Weights of a small model that answers yes/no questions on an image's attributes.
Model: 9.09M parameters, encoder norm layernorm, encoder patch size [8, 8], fusion encoder norm layernorm, fusion encoder activation swiglu.
Training: soap at rate 0.0015, 11900 steps, batches of 512.
Rows from block 4 of the fusion encoder, named by matrix and row number. Rows with one number belong to one neuron. Each number is 50 + 15 x the weight over its row's rms, rounded and kept within 0 to 99. All counts start at 0. After the name is the row's rms in percent of the matrix's.
# gate: MLP gate (fusion_encoder.blocks.4.mlp.gate.weight, 384x192), inputs 96-143
# fc1: MLP up (fusion_encoder.blocks.4.mlp.fc1.weight, 384x192), inputs 96-143
# fc2: MLP down (fusion_encoder.blocks.4.mlp.fc2.weight, 192x384, transposed), outputs 96-143
gate.254 097:52 58 87 45 62 61 75 50 50 61 47 35 38 40 51 70 38 60 63 48 64 48 54 42 40 50 41 41 46 51 51 32 11 58 71 33 53 51 41 27 70 33 54 55 59 85 63 75
fc1.254 094:51 43 18 58 64 98 33 47 82 50 42 51 32 36 58 69 21 51 55 57 65 55 44 47 52 31 24 56 46 59 37 32 52 51 57 40 54 70 44 35 27 19 53 81 75 43 27 45
fc2.254 087:62 45 32 68 71 63 58 41 82 43 33 81 42 49 58 38 26 50 29 50 38 42 41 52 52 47 53 62 46 68 56 50 43 47 65 44 61 36 44 42 15 24 42 85 70 47 48 38
gate.255 113:69 68 72 50 34 56 65 44 62 35 56 71 44 65 15 55 36 56 67 40 40 43 60 45 51 43 32 57 31 32 52 20 69 39 58 36 77 67 63 64 23 51 33 69 77 69 40 44
fc1.255 110:56 65 25 47 59 49 44 59 56 52 58 42 45 59 53 44 66 58 52 68 59 79 41 65 44 69 57 50 46 63 74 54 13 60 40 44 71 44 35 58 51 60 46 56 51 41 43 67
fc2.255 106:47 78 89 36 34 40 49 46 58 76 68 37 65 49 44 46 28 76 70 47 54 60 43 53 61 58 35 57 45 36 46 28 50 58 56 54 44 46 26 43 45 48 52 73 44 52 73 73
gate.256 089:58 86 32 39 28 25 17 56 58 52 28 43 58 31 67 49 65 42 55 66 34 54 47 71 56 43 47 47 56 47 45 60 86 55 43 58 39 71 51 50 69 48 40 25 35 62 52 65
fc1.256 083:55 51 40 32 37 37 46 66 51 67 17 26 49 41 49 54 10 67 55 41 33 33 53 56 55 41 65 49 43 65 45 55 17 49 64 46 40 49 45 41 75 48 74 41 61 51 59 54
fc2.256 086:50 64 52 53 57 63 48 51 78 48 58 26 29 37 54 55 58 70 72 41 65 62 51 29 47 55 24 77 15 69 40 54 52 43 51 73 56 35 44 43 54 45 42 59 26 53 20 78
gate.257 107:54 48 38 45 66 21 43 50 36 22 56 48 59 43 54 63 97 66 58 10 32 33 46 56 54 35 59 30 79 61 45 42 54 74 53 33 49 69 41 60 49 42 52 44 52 62 58 55
fc1.257 102:45 73 35 26 56 51 62 60 68 52 48 38 75 72 42 60 55 58 61 31 71 44 35 51 44 86 48 56 56 68 42 33 68 64 44 62 66 53 52 35 52 79 41 65 58 70 74 30
fc2.257 102:55 27 52 61 46 44 44 49 67 45 77 21 35 79 60 42 73 46 55 75 47 59 35 52 37 52 67 34 54 33 51 21 48 60 32 38 07 45 56 46 98 47 64 56 56 39 62 52
gate.258 086:36 33 42 59 41 49 73 44 65 68 63 62 50 31 49 39 49 69 25 68 70 53 36 59 52 30 62 69 46 59 73 66 55 60 71 46 37 66 57 43 84 44 63 57 26 46 35 39
fc1.258 082:52 44 30 32 61 38 56 22 79 83 37 60 54 72 66 52 55 59 49 55 55 60 26 74 64 54 77 60 48 48 75 63 77 68 42 52 43 43 42 47 45 38 77 52 34 51 36 25
fc2.258 089:87 60 23 50 58 52 48 58 61 54 40 65 64 55 69 63 68 51 58 43 60 45 35 58 72 57 30 38 56 50 39 44 50 36 53 36 31 59 18 54 44 52 75 73 19 42 66 68
gate.259 118:58 50 40 55 60 60 65 45 54 43 54 54 37 47 51 50 42 46 54 59 53 64 06 74 52 49 56 26 22 73 46 62 16 49 28 55 75 66 54 56 52 36 55 55 68 59 12 36
fc1.259 109:43 44 52 59 62 43 44 29 42 55 49 49 39 06 38 52 37 45 58 67 53 46 52 46 42 52 26 57 20 56 69 70 41 51 26 55 69 73 36 62 60 62 53 68 44 64 19 67
fc2.259 113:06 46 52 21 60 61 46 54 45 72 30 55 80 38 45 36 39 35 56 54 62 46 63 42 33 53 36 40 34 54 41 51 46 22 66 63 66 59 45 61 47 77 60 40 51 50 39 27
gate.260 083:74 57 65 53 71 48 52 50 44 54 62 45 52 68 40 77 82 78 51 21 48 61 54 40 52 74 65 82 61 45 47 41 41 46 52 30 43 49 67 66 55 79 71 67 54 31 72 54
fc1.260 090:43 73 57 58 35 68 26 53 55 43 67 27 31 60 34 21 55 59 36 39 55 68 78 44 73 56 30 51 49 48 68 54 41 56 37 40 63 50 42 43 68 61 67 57 32 27 50 59
fc2.260 085:44 78 49 65 24 52 53 49 57 42 47 45 29 62 68 30 41 42 59 86 35 57 60 70 57 26 54 55 26 51 99 55 43 44 49 47 29 61 49 51 51 52 41 57 45 48 52 50
gate.261 119:47 34 47 51 73 53 53 56 61 46 54 57 66 40 37 30 87 51 57 61 50 55 58 36 48 50 47 49 41 90 79 38 64 50 33 46 42 69 79 71 40 47 59 72 65 52 32 28
fc1.261 117:51 38 43 33 42 43 77 41 33 39 75 43 40 53 88 49 57 40 74 55 38 41 28 69 54 62 51 35 33 12 56 51 60 38 61 47 70 37 56 53 71 48 39 44 49 66 22 57
fc2.261 120:64 28 48 45 65 50 41 56 54 46 61 64 67 54 36 26 58 53 62 51 46 55 54 28 63 48 32 38 73 46 45 71 52 34 35 48 50 57 30 36 65 30 63 46 31 51 48 47
gate.262 110:46 50 48 40 62 62 53 65 64 34 40 60 44 40 71 24 62 28 15 77 52 41 60 73 75 61 33 67 24 62 72 31 54 38 72 42 35 24 41 80 42 51 37 56 29 34 21 80
fc1.262 111:40 40 57 63 04 41 50 46 58 25 62 58 64 50 41 62 44 49 37 70 51 47 46 38 56 57 67 51 61 84 70 50 51 53 48 44 34 55 58 52 27 49 13 41 53 49 39 44
fc2.262 111:29 32 57 39 76 68 49 49 50 75 51 42 56 69 55 58 52 13 44 52 42 54 66 57 55 52 57 15 53 39 59 25 58 55 68 46 42 56 44 77 47 57 46 53 70 45 40 52
gate.263 076:35 37 54 49 52 59 17 40 43 60 39 62 54 49 68 54 41 46 52 57 42 52 45 15 64 31 67 69 57 43 64 21 36 30 49 55 50 54 18 40 69 27 31 49 44 57 50 53
fc1.263 072:36 32 50 65 37 65 31 77 45 31 32 62 61 41 69 59 33 49 58 32 79 44 46 37 56 45 51 32 18 52 46 44 38 31 62 55 56 76 61 42 51 54 28 40 28 48 46 66
fc2.263 079:57 74 40 47 48 52 53 29 37 56 79 54 66 94 65 47 52 45 65 43 68 69 61 40 25 51 45 52 31 36 52 65 26 54 38 65 36 70 77 52 33 18 67 20 44 62 56 55
gate.264 106:57 30 62 49 52 65 62 32 43 63 79 53 42 62 34 74 65 49 42 31 41 45 41 40 28 56 24 28 45 56 38 45 33 49 44 54 52 54 58 33 39 59 48 74 44 47 46 47
fc1.264 102:41 67 32 43 55 47 48 50 32 09 51 62 47 47 44 49 11 42 53 54 61 44 56 43 65 72 68 89 45 42 37 47 85 35 50 97 58 59 40 59 39 50 75 30 21 41 58 45
fc2.264 110:47 63 27 48 29 48 63 49 53 58 60 53 67 31 30 55 40 59 49 56 40 89 23 38 67 71 23 67 55 63 50 61 77 30 64 81 77 31 37 40 74 62 44 29 16 39 63 44
gate.265 091:46 62 42 47 78 67 63 52 63 64 69 60 59 68 56 53 56 53 39 53 60 71 57 29 36 78 39 82 55 54 29 35 58 52 69 76 50 65 58 74 44 34 48 41 73 31 42 38
fc1.265 092:33 61 83 60 54 46 42 42 68 47 53 48 40 30 47 56 50 41 33 14 48 45 83 74 49 51 77 38 57 62 47 22 53 37 33 60 80 52 33 47 28 60 45 27 52 60 61 46
fc2.265 088:75 29 12 66 57 48 47 37 34 41 64 71 58 65 64 39 28 49 52 87 46 56 45 25 41 40 43 43 47 61 71 52 61 37 57 31 45 34 73 17 26 29 65 04 49 42 57 49
gate.266 097:61 43 60 42 45 39 64 62 58 58 34 31 48 61 59 81 65 53 65 56 66 63 36 52 21 52 32 46 57 55 59 49 54 50 65 34 77 61 23 21 56 37 39 55 55 58 30 74
fc1.266 106:49 44 54 58 59 67 53 57 40 24 54 36 63 51 30 07 56 54 65 37 61 39 31 38 42 68 43 29 74 65 40 57 36 49 41 39 20 64 41 41 75 40 62 57 42 56 48 61
fc2.266 103:56 68 67 58 56 59 50 46 66 43 37 61 67 39 49 41 74 67 45 30 67 55 19 39 39 48 33 34 59 59 48 51 31 35 25 50 71 68 51 45 48 19 30 44 70 60 33 84
gate.267 088:67 24 75 30 55 45 47 47 80 55 70 41 62 29 36 58 78 80 38 38 41 59 71 51 56 74 64 74 53 30 35 26 44 26 70 31 54 70 55 61 42 39 75 56 43 75 25 52
fc1.267 085:31 76 70 34 16 67 42 26 51 48 28 54 53 36 30 33 44 59 53 21 40 32 59 58 49 68 42 39 54 37 52 54 56 43 31 38 57 63 58 65 45 81 48 58 63 34 52 77
fc2.267 090:43 85 56 43 57 48 33 50 84 52 16 57 40 44 34 28 22 33 58 38 62 38 43 48 36 45 63 29 39 76 40 54 82 51 58 64 36 56 38 80 47 64 51 38 55 56 50 43
gate.268 091:60 39 32 48 67 28 71 35 32 53 40 60 38 53 78 44 59 41 59 72 48 41 62 29 46 65 61 36 61 49 55 71 48 37 42 67 53 27 35 42 70 53 62 41 45 54 41 40
fc1.268 090:65 63 63 52 56 55 34 58 63 60 46 40 65 70 23 33 42 73 50 55 29 81 53 63 74 69 18 73 56 62 29 53 53 51 32 34 42 66 23 52 48 40 66 49 35 43 63 58
fc2.268 091:54 09 22 67 55 39 57 65 52 30 60 51 42 68 58 63 44 58 78 81 61 71 55 35 61 63 45 31 58 76 59 38 52 33 59 48 43 44 30 52 51 36 23 56 48 29 52 65
gate.269 079:49 09 20 63 48 61 54 56 62 34 50 79 36 58 35 21 55 68 13 27 63 45 65 35 52 40 60 53 57 43 28 43 63 36 98 75 40 47 42 67 51 51 61 37 48 31 51 44
fc1.269 083:30 73 45 77 63 46 29 38 46 56 18 36 64 51 46 59 57 67 62 30 71 33 27 46 43 26 37 44 68 61 57 44 46 48 36 33 80 72 62 11 38 29 31 68 49 48 44 42
fc2.269 084:24 63 43 70 47 59 47 17 41 41 25 51 60 52 42 62 56 77 47 35 59 49 50 48 35 39 54 40 56 57 44 67 51 42 59 31 80 43 55 30 47 32 34 40 73 49 68 33
gate.270 095:48 49 21 57 54 59 51 56 67 45 66 71 66 51 56 60 46 34 46 45 37 69 34 61 68 65 33 40 49 40 56 32 34 34 52 18 47 51 67 61 32 43 29 59 45 29 80 48
fc1.270 091:45 37 54 90 35 31 34 26 70 48 26 25 40 44 60 82 48 48 72 66 42 51 48 46 52 43 49 16 48 57 40 34 35 33 58 41 45 54 41 54 37 46 78 69 34 28 68 63
fc2.270 093:55 26 43 74 29 59 50 53 29 47 45 34 41 40 44 33 80 57 49 60 55 69 47 52 31 33 49 46 47 62 35 45 66 53 31 65 48 42 42 32 31 56 50 49 51 51 41 20
gate.271 083:31 67 57 27 63 32 45 38 40 33 79 48 21 82 56 72 34 70 37 67 55 52 42 47 32 57 30 61 39 31 63 37 28 51 69 83 63 64 58 68 72 79 74 54 67 54 46 64
fc1.271 079:69 20 55 63 80 56 53 28 67 51 78 45 36 52 33 50 40 54 40 49 47 40 37 42 47 58 67 97 47 54 94 41 39 19 57 61 40 48 51 41 42 51 62 38 86 27 52 48
fc2.271 074:58 20 29 73 68 46 60 43 66 49 46 61 55 44 64 36 57 49 44 43 66 55 53 42 43 57 38 48 27 35 58 33 37 42 24 67 51 45 42 36 31 44 19 58 81 51 49 37
gate.272 080:62 59 67 66 58 77 63 39 47 25 74 46 48 41 39 72 54 74 66 54 44 42 39 70 31 23 38 58 52 43 44 68 82 34 58 62 26 60 55 74 55 40 60 57 42 23 19 48
fc1.272 080:56 65 57 84 66 61 33 48 57 26 60 59 55 66 52 67 28 39 59 38 34 60 52 39 66 41 59 37 43 52 73 44 62 22 57 75 24 62 62 92 50 78 57 52 58 25 35 53
fc2.272 071:62 29 50 76 84 50 43 64 42 35 62 76 70 47 25 58 45 34 21 69 33 36 28 44 52 79 41 37 42 54 68 71 73 36 48 53 43 54 47 31 63 67 30 34 40 67 30 49
gate.273 105:37 49 44 47 65 39 41 35 56 68 29 60 54 38 36 67 57 69 58 46 46 40 59 62 67 32 47 66 57 66 37 67 45 40 58 23 28 52 61 53 38 60 37 55 60 25 58 43
fc1.273 091:70 25 47 49 63 60 53 32 30 42 49 64 55 31 80 75 56 32 40 39 84 29 82 54 54 42 50 74 67 51 54 51 44 75 51 51 66 42 64 78 47 82 54 49 64 50 32 52
fc2.273 093:44 41 33 46 28 65 55 49 50 79 60 51 15 45 70 71 17 84 45 41 33 49 76 61 46 37 47 62 30 51 61 61 53 38 36 42 36 46 64 47 66 52 44 48 61 47 41 29
gate.274 086:56 55 29 55 45 62 68 85 52 67 46 53 38 69 26 76 47 27 69 36 56 24 57 38 57 47 57 34 55 53 51 54 50 50 55 31 48 33 52 27 60 72 48 62 41 38 33 47
fc1.274 084:56 52 54 50 72 54 48 36 59 33 65 51 59 91 38 53 54 27 71 50 35 53 58 52 54 36 32 34 80 63 55 52 64 69 60 25 66 43 26 42 53 20 15 58 38 48 66 77
fc2.274 085:48 77 53 33 55 49 50 45 48 54 60 37 55 45 35 67 43 30 77 64 46 24 52 38 41 45 22 51 62 39 69 72 61 35 54 41 64 53 26 13 48 31 34 40 57 13 49 46
gate.275 089:32 35 36 33 70 46 73 52 47 28 33 59 53 45 65 26 31 70 56 69 62 42 49 43 56 76 45 74 12 57 45 47 53 38 56 29 39 50 54 21 55 55 30 35 78 36 51 82
fc1.275 101:33 31 57 87 34 06 16 53 59 48 42 38 47 43 59 80 49 48 48 45 45 42 45 75 47 19 54 36 65 26 52 50 38 54 42 71 57 49 74 63 44 49 43 70 40 35 42 80
fc2.275 099:54 41 54 61 76 05 55 35 62 47 33 51 63 48 57 63 54 26 50 29 54 31 42 60 50 40 45 48 66 48 48 55 46 62 63 53 83 49 48 88 45 54 50 53 61 21 69 56
gate.276 095:72 57 44 26 43 42 48 30 63 64 55 74 55 65 36 49 55 62 81 47 50 70 38 51 43 65 26 35 57 35 40 24 50 83 44 44 50 25 53 33 49 56 26 67 49 52 31 85
fc1.276 077:33 50 53 62 50 61 39 51 46 57 62 38 38 62 42 68 43 56 58 62 46 13 63 47 34 29 51 68 55 59 74 68 60 56 60 32 52 48 31 49 30 20 59 60 67 56 57 25
fc2.276 092:51 44 41 37 54 30 32 48 56 63 62 49 54 20 58 66 38 54 53 48 62 48 42 40 52 55 27 32 43 55 86 36 33 76 26 25 52 30 57 69 58 44 53 66 80 42 42 66
gate.277 085:72 57 67 50 62 77 49 56 31 42 29 36 46 52 59 36 38 57 61 43 66 36 41 42 40 57 43 50 70 93 45 32 51 59 62 49 17 26 58 73 70 33 44 55 64 47 83 44
fc1.277 088:81 31 63 06 47 60 70 50 46 49 60 55 20 43 69 61 32 46 62 66 54 52 72 28 31 40 69 66 51 48 31 65 48 56 52 59 42 51 27 47 43 36 47 71 66 36 37 41
fc2.277 088:60 21 64 22 39 59 53 65 42 32 58 51 25 54 29 75 52 36 58 19 37 45 63 19 62 67 33 32 41 49 47 26 62 53 55 72 43 57 41 72 78 42 56 51 58 50 36 75
gate.278 121:43 53 48 18 59 57 72 46 29 54 50 35 70 60 53 36 53 58 34 36 66 57 33 41 53 48 49 49 69 55 45 54 58 40 85 34 67 50 69 50 44 67 26 50 71 37 51 41
fc1.278 119:32 60 55 71 41 56 50 39 65 50 50 75 68 22 51 41 57 25 28 47 47 39 42 50 58 88 76 51 54 67 54 73 43 49 12 52 52 24 40 27 69 53 49 50 39 57 56 41
fc2.278 116:46 39 65 48 47 35 39 41 65 43 43 52 63 34 68 82 23 37 46 53 46 45 63 43 58 62 73 58 41 43 39 68 48 27 38 67 67 67 69 50 58 82 45 67 55 46 60 70
gate.279 110:38 41 25 61 17 71 38 78 49 33 49 79 38 29 44 54 27 37 64 56 64 39 69 70 71 51 66 27 26 59 32 50 65 47 50 38 52 51 49 54 59 39 66 44 55 45 91 81
fc1.279 112:76 49 30 64 43 48 43 58 36 47 64 55 45 75 36 55 67 23 50 55 44 44 72 45 44 85 56 63 52 26 41 52 49 32 55 43 67 77 45 53 53 55 54 59 37 57 23 50
fc2.279 104:28 83 45 51 43 52 65 47 49 46 58 49 41 54 62 40 62 30 82 68 43 44 65 73 40 18 47 52 37 21 50 57 82 72 68 51 50 45 52 37 64 61 31 57 77 55 46 52
gate.280 117:73 46 42 56 55 43 56 51 37 57 54 33 59 35 68 90 72 65 35 79 57 36 36 44 21 49 47 50 34 63 76 38 39 39 33 57 38 79 50 54 77 44 62 78 60 47 54 46
fc1.280 117:08 44 50 49 49 39 52 54 76 43 50 60 57 66 36 32 42 06 32 09 29 61 80 39 75 28 35 47 65 52 55 57 36 39 61 42 69 34 04 40 63 63 37 28 42 59 73 64
fc2.280 113:60 36 49 35 62 53 52 28 63 35 55 86 40 85 63 43 53 29 46 56 26 58 55 38 48 30 50 39 40 69 62 66 56 40 44 52 62 39 19 67 29 54 23 58 59 59 87 54
gate.281 077:41 63 46 54 76 42 37 55 50 39 52 33 59 39 55 44 61 61 39 80 44 37 54 19 45 63 60 59 70 32 75 52 50 46 53 51 54 47 44 45 49 37 30 44 15 43 82 44
fc1.281 079:49 49 35 56 66 47 57 28 52 43 43 06 59 52 74 30 42 42 23 48 21 44 52 66 77 86 55 33 60 47 53 77 34 32 02 54 62 43 28 51 38 47 54 43 50 67 30 70
fc2.281 079:88 55 14 38 84 25 53 25 66 56 23 58 46 48 47 32 47 37 31 42 25 59 45 44 71 46 39 49 61 67 45 60 36 48 35 51 28 30 45 58 48 46 57 50 58 45 32 52
gate.282 101:44 68 53 54 24 38 74 65 45 71 34 68 35 57 29 33 86 55 48 43 45 43 32 62 54 67 83 70 56 49 37 77 37 68 46 47 55 50 43 65 58 48 82 84 38 57 44 55
fc1.282 098:46 25 50 27 50 61 37 52 35 62 61 65 41 44 48 60 29 56 23 72 49 37 47 24 58 42 50 50 54 34 67 71 49 58 49 46 59 42 74 43 60 61 27 22 50 32 72 63
fc2.282 094:27 27 45 17 43 50 22 59 39 63 35 34 36 42 59 32 32 64 10 74 63 57 31 36 72 65 45 41 34 45 58 78 52 74 18 39 56 54 54 32 75 72 54 58 56 77 80 62
gate.283 084:54 45 46 45 69 50 71 39 54 57 35 60 35 57 39 51 29 45 71 60 34 75 72 62 65 79 71 31 56 70 52 23 54 52 32 55 50 38 50 42 72 44 35 51 40 50 46 23
fc1.283 086:57 68 45 30 62 20 73 83 64 52 54 50 54 60 73 64 29 52 52 45 44 60 35 40 47 65 52 22 65 62 38 40 59 36 48 57 43 37 67 41 53 43 43 59 45 73 50 63
fc2.283 083:65 63 32 33 62 34 45 78 49 60 48 51 78 28 51 58 32 52 54 53 55 59 61 45 43 52 47 34 61 52 36 42 36 50 58 45 27 40 65 54 37 29 71 66 40 72 30 43
gate.284 096:65 22 16 53 55 37 53 58 67 28 52 64 56 34 43 62 65 34 35 33 48 73 55 61 44 53 60 38 66 56 46 65 48 29 44 45 38 24 40 51 59 57 46 27 67 38 91 60
fc1.284 097:19 66 65 57 27 55 55 24 49 72 64 38 36 36 72 40 35 56 45 32 41 22 47 43 63 31 40 51 52 42 53 28 44 64 41 62 70 74 29 74 50 50 49 61 53 67 43 53
fc2.284 094:56 48 78 52 36 48 24 60 33 44 58 40 64 77 26 48 44 73 53 28 60 35 51 68 35 51 61 46 79 63 58 33 16 50 62 53 65 50 44 60 68 19 66 47 69 44 86 47
gate.285 086:37 58 34 65 52 52 27 28 37 45 67 63 40 59 35 27 44 52 43 69 48 99 51 45 47 42 43 42 50 51 68 41 42 47 76 38 48 45 65 68 39 62 73 44 56 42 28 40
fc1.285 081:80 44 23 32 57 39 41 39 48 46 59 41 47 59 45 53 34 81 41 64 37 42 51 54 52 42 37 40 58 78 45 80 36 34 40 54 51 57 51 29 47 48 28 67 57 44 27 51
fc2.285 078:52 73 30 19 57 38 33 45 46 60 59 65 66 51 32 39 46 60 49 65 33 48 74 68 60 70 36 62 57 55 48 65 30 71 39 45 36 47 33 65 51 42 36 26 39 17 61 79
gate.286 088:34 41 35 69 28 72 39 56 52 41 68 81 13 70 65 50 33 70 48 56 44 70 37 52 25 79 63 30 45 32 53 29 62 81 37 55 58 31 47 46 45 25 39 51 85 70 65 59
fc1.286 088:38 56 58 74 44 45 39 62 35 39 55 32 42 63 77 47 54 49 22 68 44 48 38 92 35 53 59 52 59 54 32 53 46 51 62 47 33 68 45 55 38 56 58 44 38 58 63 74
fc2.286 084:45 62 59 54 35 36 52 60 25 46 85 60 54 76 79 61 76 40 52 37 50 63 46 57 65 41 68 41 29 72 59 48 27 55 76 45 53 50 33 65 26 49 62 44 36 71 42 55
gate.287 099:35 24 34 58 18 16 53 65 51 70 45 52 55 52 40 36 38 40 48 59 57 59 41 42 34 64 53 89 54 31 58 57 82 28 78 53 45 37 47 62 70 51 46 31 36 53 59 40
fc1.287 097:63 23 66 65 56 49 39 59 16 37 53 34 85 49 53 64 33 48 45 41 43 70 39 20 59 64 57 66 82 61 38 62 31 34 49 42 46 26 43 50 43 16 50 48 47 55 44 31
fc2.287 092:51 52 58 67 76 45 51 37 48 23 50 35 46 82 48 56 38 34 18 56 72 73 52 78 52 70 41 46 46 85 39 52 37 56 50 75 82 22 35 47 33 31 57 60 55 35 39 55
gate.288 104:53 22 62 59 67 39 36 49 25 61 33 59 71 71 44 48 49 65 33 35 42 54 34 50 69 51 79 47 46 42 39 42 43 41 55 29 61 55 88 53 51 63 47 54 60 38 43 44
fc1.288 104:34 62 44 45 50 38 66 60 41 82 34 43 45 69 59 50 35 52 52 50 46 47 32 50 47 56 57 38 81 24 44 73 57 54 60 31 41 47 68 40 61 63 71 43 43 43 43 22
fc2.288 097:37 67 66 41 69 66 42 51 65 56 56 56 18 23 49 55 65 79 35 26 27 66 66 45 29 65 27 50 55 28 47 37 46 54 38 43 42 37 44 22 81 36 77 50 57 32 45 43
gate.289 109:34 28 53 85 57 58 58 69 59 58 58 60 49 27 39 53 47 57 60 74 59 44 20 73 11 33 42 61 36 31 63 48 37 27 52 49 45 49 39 40 26 83 88 40 47 64 24 46
fc1.289 107:80 39 42 60 62 37 76 28 47 60 81 66 48 27 52 42 93 72 34 77 63 65 53 25 04 59 38 33 23 64 69 33 49 47 51 37 52 60 58 49 43 84 41 33 34 74 39 41
fc2.289 114:12 62 67 74 47 76 30 55 43 54 39 35 51 63 42 41 54 81 67 28 83 50 64 86 45 39 42 47 52 41 33 33 59 71 25 43 57 38 43 51 34 46 46 64 67 49 35 68
gate.290 101:31 44 64 32 65 39 38 39 28 40 44 87 47 65 69 32 60 35 32 34 48 45 11 47 54 77 53 35 49 84 47 36 57 54 57 64 54 59 59 24 62 53 66 76 57 56 42 56
fc1.290 104:41 72 84 74 50 50 50 49 32 35 24 63 57 45 53 51 52 34 57 48 48 23 31 52 38 29 31 63 55 36 45 66 41 92 76 56 45 58 75 24 56 64 36 87 70 47 40 35
fc2.290 088:67 35 43 51 56 48 50 33 41 49 35 59 61 29 73 26 49 45 48 57 47 37 60 42 29 56 60 67 72 47 66 64 47 34 91 47 58 53 53 55 46 78 66 61 62 32 34 52
gate.291 095:67 70 55 44 42 29 68 54 18 40 21 56 54 53 41 62 35 48 53 50 66 53 63 18 55 54 54 53 35 98 50 52 69 56 52 58 51 55 07 59 43 39 23 77 42 42 46 68
fc1.291 084:61 51 63 60 60 54 56 46 62 63 84 57 45 62 29 42 36 48 49 63 18 42 67 38 70 48 40 43 48 17 34 65 73 57 40 78 35 34 56 64 54 57 58 33 35 68 44 53
fc2.291 087:38 57 36 37 64 59 47 34 50 44 57 75 49 50 41 40 49 47 90 57 43 39 44 08 67 71 54 50 54 57 31 59 51 67 56 44 58 37 44 48 77 41 57 48 33 38 53 35
gate.292 106:62 59 75 51 53 43 22 33 56 66 44 44 71 52 51 56 17 52 33 37 40 37 33 66 56 61 46 65 24 52 41 47 59 62 63 23 46 43 57 69 47 39 63 62 34 27 65 63
fc1.292 100:56 52 61 48 48 26 67 42 66 79 24 71 45 73 14 44 52 42 36 28 40 39 29 54 56 41 35 57 59 33 34 75 57 62 54 36 68 55 45 61 27 45 62 59 38 65 60 49
fc2.292 101:51 55 74 36 56 37 72 62 61 60 35 62 44 58 22 38 58 68 37 58 54 57 45 66 49 68 32 28 39 65 48 63 36 39 32 65 77 45 59 43 78 77 79 71 37 55 55 58
gate.293 121:75 48 40 33 41 54 63 24 55 44 46 36 42 73 58 88 18 86 50 41 40 50 68 58 43 41 60 40 67 66 52 33 28 63 80 79 57 52 38 49 58 67 80 45 61 27 41 21
fc1.293 117:33 41 27 40 65 49 38 66 37 48 54 84 51 49 38 39 48 28 48 31 41 60 47 23 35 86 38 56 35 52 46 68 39 35 43 48 52 46 47 38 67 47 70 50 51 54 57 44
fc2.293 136:41 69 33 34 57 58 30 77 49 71 61 68 48 47 57 54 49 42 60 41 64 40 40 86 66 27 86 64 57 36 45 57 33 50 41 51 48 19 42 55 36 48 53 65 64 55 77 71
gate.294 088:39 49 26 62 48 53 28 49 46 62 71 51 52 63 69 36 44 52 27 38 52 50 31 36 60 50 72 58 53 35 44 34 63 70 55 69 60 33 53 56 41 56 54 46 53 76 60 53
fc1.294 088:42 45 27 76 41 31 35 55 63 44 40 72 65 53 33 51 51 56 49 61 38 54 57 69 40 45 76 39 56 31 40 61 57 50 67 78 68 49 54 37 45 22 52 49 38 38 81 53
fc2.294 081:57 62 33 73 49 50 57 38 83 55 10 52 46 49 46 51 68 60 43 68 64 60 90 55 53 56 70 65 41 46 34 99 55 72 43 60 23 56 70 49 63 30 30 43 41 50 58 53
gate.295 116:65 50 46 24 39 66 47 65 42 45 58 56 39 37 44 35 74 60 45 40 42 50 53 35 38 56 68 37 37 59 58 48 63 60 23 30 45 76 44 76 40 11 52 48 43 30 49 48
fc1.295 118:37 51 70 78 70 33 49 35 68 59 54 31 54 51 56 64 53 46 64 64 48 49 49 43 64 38 43 66 57 38 44 58 21 39 79 73 63 11 65 46 34 77 58 46 59 64 55 73
fc2.295 124:64 36 81 41 38 41 68 69 36 63 62 65 55 28 39 25 60 28 39 52 39 37 74 39 55 21 68 41 39 65 43 41 46 65 47 32 49 33 41 47 33 38 51 39 43 46 53 79
gate.296 092:46 54 49 59 26 31 39 34 15 55 45 38 46 82 51 55 69 59 57 63 59 52 72 37 56 32 56 40 52 38 66 32 39 61 61 72 48 87 54 61 13 36 57 30 32 56 32 41
fc1.296 098:58 66 71 39 18 48 47 51 27 42 75 33 34 12 41 40 20 40 72 14 50 39 46 35 49 26 43 37 57 74 36 31 50 53 21 69 41 56 75 49 56 33 46 22 74 53 47 64
fc2.296 092:28 52 37 53 54 61 21 28 48 55 64 34 55 14 42 53 58 42 47 42 56 40 74 22 53 35 67 48 44 53 47 35 74 68 62 41 59 45 75 87 37 31 40 27 68 42 45 47
gate.297 086:44 69 68 76 26 65 57 43 62 43 45 46 65 24 40 13 47 56 69 52 45 75 49 52 66 48 57 63 51 81 71 65 39 45 40 52 54 22 82 72 78 62 34 59 53 40 45 54
fc1.297 075:51 40 48 51 38 58 41 22 55 57 66 44 27 62 47 44 27 44 46 31 56 70 32 50 69 47 66 46 54 26 50 40 79 64 45 20 57 40 42 42 47 41 68 62 40 49 62 44
fc2.297 076:49 32 59 14 63 79 50 62 65 62 46 44 32 55 33 35 51 54 69 68 68 46 33 39 51 50 37 66 24 50 62 02 39 28 33 55 63 31 49 38 49 40 53 23 46 47 41 69
gate.298 089:43 55 48 63 65 52 56 49 44 60 61 44 59 79 12 42 49 56 32 58 29 66 32 61 57 41 50 38 32 49 63 39 66 20 70 41 52 71 55 35 60 45 50 69 27 31 53 64
fc1.298 091:41 39 35 83 53 47 50 65 47 54 62 28 50 52 31 77 60 77 42 63 37 61 32 27 55 47 48 40 56 48 61 44 61 41 47 40 65 76 45 38 60 72 45 71 61 28 40 63
fc2.298 088:83 69 40 63 71 55 67 52 68 40 55 32 38 52 51 63 82 70 23 64 49 55 46 24 44 37 56 46 47 52 53 23 51 56 48 52 61 90 45 36 54 47 45 78 39 49 54 70